Rows from block 2 of the decoder of a small model that predicts nearness at each pixel, named by matrix and row number. Each number is 128 + 24 x the weight over its row's rms, rounded and kept within 0 to 255. All counts start at 0.
After each channel's rows are labels from the 100 images, of 14976, where the channel reaches its highest value: "place" is the part of the image that holds the peak; "peak on" is the class under the peak. Only what is clearly more common there than usual is listed. The data: rendered dice on a table. In brackets: how many of the 100, against the usual share in percent.
# conv: 3x3 conv (decoder.decb.0.0.conv.weight, 192x192x3x3, each kernel summed), inputs 0-63

conv.65 [170 140 127  73  98 158  79 138 149 149 132 107 115 134 160 142  91  89 151 153 141 123 106  88 119 106 116 134 106 110 150 152 135 160 149  99 115 138 100 134 138 131 145 117 124 125 130 134 124 147  89 139 131 135 101 125 131 147 119  81 188 162 107 106]
place: bottom left (93 vs 9.8)
peak on: die with three on top (25 vs 2.6)

conv.113 [116 130 142  94 128  88 168  98 145 115 160 143 117 110 118 108 166 107 119 123 155 163 119 116 139 108 138 121 114 168 180 153 150 151 148 125 151 145 139 106 123 132 121 129 104  95 114 140 151  99  97  70 155  99 122  99 124  99 100  90 126 111 147  80]
place: middle left (42 vs 11.7)
peak on: die with four on top (30 vs 2.6); die with five on top (26 vs 2.6)

conv.11 [111 193 132 173 133 123 138  96 135 133 129 135 134 117 124 154 158 140  71 119 102 129 198 179 123 149 150 149 134 145 140 144 122 133 124 138 147  99 101  96 146 150 128 148 102  68 167 152 177 147 120  98 126  95 115 110 153 133  82  96 132 122 155 115]
place: bottom centre (36 vs 11.7); middle right (31 vs 11.7)
peak on: die with four on top (35 vs 2.6)

conv.39 [154  87 151 143  99 136 143  99 123 142 130 126  98 136 124 187 118  86 164 133 129 151 130  74 107 119 106 148 131  82 117 142 134 166 166  79  84 125  98 132 107 113 125 119 130 128 137 120 147 123 161 129 132 119 132 149  82 152 106 100 175 136 180  95]
place: middle left (66 vs 11.7)
peak on: die with two on top (26 vs 2.6)

conv.9 [118 123 105 121 148 114 135 154 104  80 125 148 155 168 124 116  66 114 124 126 141 150 117 115 162 149 159 157 101 136  88 137 148 130 134 158  98 129 174  71 146 110  99  99 123 139 147 171 136 135 115  96 101 135 130 145  93 128 116 150 127 129 117 132]
place: top centre (54 vs 11.7)
peak on: die with four on top (27 vs 2.6)

conv.66 [111 129 131  81 150 179  65 178 197 125 165 116 137 121 173 127 123 133 139 161 112 141  97 131 144 122 118 138 109 111 125 111 114 143  82 110 166 115 135 136 130 159 141 141 134 145 125 112 141 151  97 156 113 155 139 126 163 168 125 138 114 116 114 127]
place: middle left (37 vs 11.7)
peak on: die with two on top (26 vs 2.6)

conv.141 [150 135 135 139 119 157 114 120 150 152 143 174 120 104 161 185 105 111 123 113  93 128  82 144 123 124 149 108  67 150 141 150  92 132 108  98 108 143 146 147 121 167 138 116 119  98 114 124 151 124 111 136 108 103 136 138 161 167 127 103  78  93 114 124]
place: bottom centre (33 vs 11.7)
peak on: die with four on top (28 vs 2.6)

conv.148 [144 144 110 117 114 127  88 121 146  80 152 135 102 133 154 118 133 178 119 184 131 130 146 111 132 150 136 133 124 107 159 121 138 146 170 120  83 115 118  94 129 137 116 143 115 100 165 146 104 128 108 119  64 127 107 118 111 109 147 145 107 144 128 139]
place: bottom centre (59 vs 11.7)
peak on: die with four on top (25 vs 2.6)

conv.111 [145 151 131  97 134  96 121  80 137 119 153 142  88  59 104 131 167 131 147 150 107 140 166 133 128 107 160 147 107 157 180 139 175 124 136 133 128 158 108 126 109 123  93 153 111  75 122 106 134 143 144 136  72 117 118 120 124 173 102  94 135 126 119 104]
place: bottom centre (57 vs 11.7)
peak on: die with five on top (29 vs 2.6); die with four on top (28 vs 2.6)

conv.57 [132 146 146 150 128 163 152 137 155 105 115 137 156  95 141 146  96 171 108 125 101 167  83 120 122 109 142 102  90 132 153 121 135 155 134 138 124 142 108 167  96 136  86 131 160 136 112 142 162 168  84 156 121 128 177 139 133 139 191 120  81 149 136 136]
place: centre (92 vs 14.1)
peak on: die with two on top (26 vs 2.6)

conv.46 [117 145 134 167 105 131 118 108 101 148  88 110 104  78 131 166 134 115 163 160 141 121 152 125 125 154 126 150 118 102 123 141 201 143 106 150 124 171  92 121 154 136  89 187  94 108 157 129 101 157 117 153  74 137  94 131 135 157 135 133 153 127  88 141]
place: bottom centre (78 vs 11.7)
peak on: die with four on top (25 vs 2.6)

conv.38 [117 102 118 127 124 169 133 154 128  99 122  68 102 109  98 102 145  93 142 127 101 104 112 132 122 115  98 134 140 118 123 147 171 138 135 125 131 106 138 181  73 126 119 173 127 147 124 167 143 104 149 117 130 117 125 105 150  90 151 160 134 145 159 137]
place: bottom centre (58 vs 11.7); bottom left (30 vs 9.8)
peak on: die with four on top (30 vs 2.6)

conv.184 [123 108 124 116 128 159 142 128 102 132 160 102 125 172 148 118  65 103 121 126 135 151 170 138 114 117 145 122 121  76 117 151 141 156 160  94  91 111 122  70 105 142 125 155 121 137 174 119 148 105 129 158 146 104 104 160 113 131 119 109 116 114 150 139]
place: bottom centre (50 vs 11.7)
peak on: die with four on top (34 vs 2.6)

conv.101 [110 119  99 119 171 120 106 170 159  82 147 191 158 137 124 157  91 110 151 139 129 112  78 128 124 116 146 124 129 123 118 181 152 105 179 176 100 145 155  91 135 164 111 121  95 138 173 173 120 108 126 105  97 118  92 148 129 163 140 151 143 134 115 173]
place: bottom centre (67 vs 11.7)
peak on: die with four on top (28 vs 2.6)

conv.48 [ 95 137 153  95 148 127 143 143 128 114 121  96 156 138 181 181 153 105 102  84 148 174 151 158 123 143 108 110 138 150  78 118 118 173 127  92  99 139 139 128 122 120 149  71 152 113 159  82 134 114  97 115 159 101 112 113 132 157 136 142 117 132 124  93]
place: bottom centre (53 vs 11.7)
peak on: die with four on top (26 vs 2.6)

conv.144 [160 148 138 127 139 119 100 160 114 112 116 109 147  99 116 188 138 126 142 142 187 118  98 100 137 110  63 121 130 123 104 141 151 106 105 159 117 140 130 133 148 157 108 140 112  78 137 115 131 139  98 104 134 149 106 120 125 134 136 111 151 129 110 147]
place: bottom centre (85 vs 11.7)
peak on: die with four on top (25 vs 2.6)

conv.82 [130 153 159 126 132 153 108 137 125 125 143 108 131 126 148 132 119 123  82 110 166 122 142 149 151 148 128 130 154 129 142 102  92 162 102 110 104 100 143 139 128 144 167  80 163 117 138  87  97 113  75 100 130 124 102 130 119 112  97 126  89 114 136 142]
place: top centre (68 vs 11.7)
peak on: die with six on top (25 vs 2.5)

conv.146 [109 114 135 145 111 104  94 111 103 129 115 107  98 104 125 100 177 145 104 148 119 164 177 160 150 155 135 121 148 148 186 122 163 138 186 112 137 165 131 126 157  92 115  77 102  82 137  78  90 157 118 173 145 127 138 141 124 136 138 120 146 120 151  93]
place: centre (56 vs 14.1)
peak on: die with five on top (30 vs 2.6)

conv.136 [116  95 142 129 111 132 105 135 126  91 121 140 176 100 144 156 114 156 173 117 108 161  97  66 101 156 106  71 144  94 108 119 153 118  88 111 145 148 181 181 111 105 133  99 115 138 141 144 111 156 117 102 131 154 123 122 159 100 163 141 145 176 147 119]
place: centre (47 vs 14.1)
peak on: die with five on top (25 vs 2.6)

conv.42 [140 124 146 128  94 112 102 143 108 112 117 130 132 142 135 156 110 150 104 143 141 116 134 106 190 162 105 158 140 133  85 144  94 121 134 155  43 105 159 131 114 128 147 116 131 135 149 153 129 117 143 100 132 120 102  95 143 129 125 163 111 175 152 144]
place: centre (47 vs 14.1)
peak on: die with four on top (30 vs 2.6)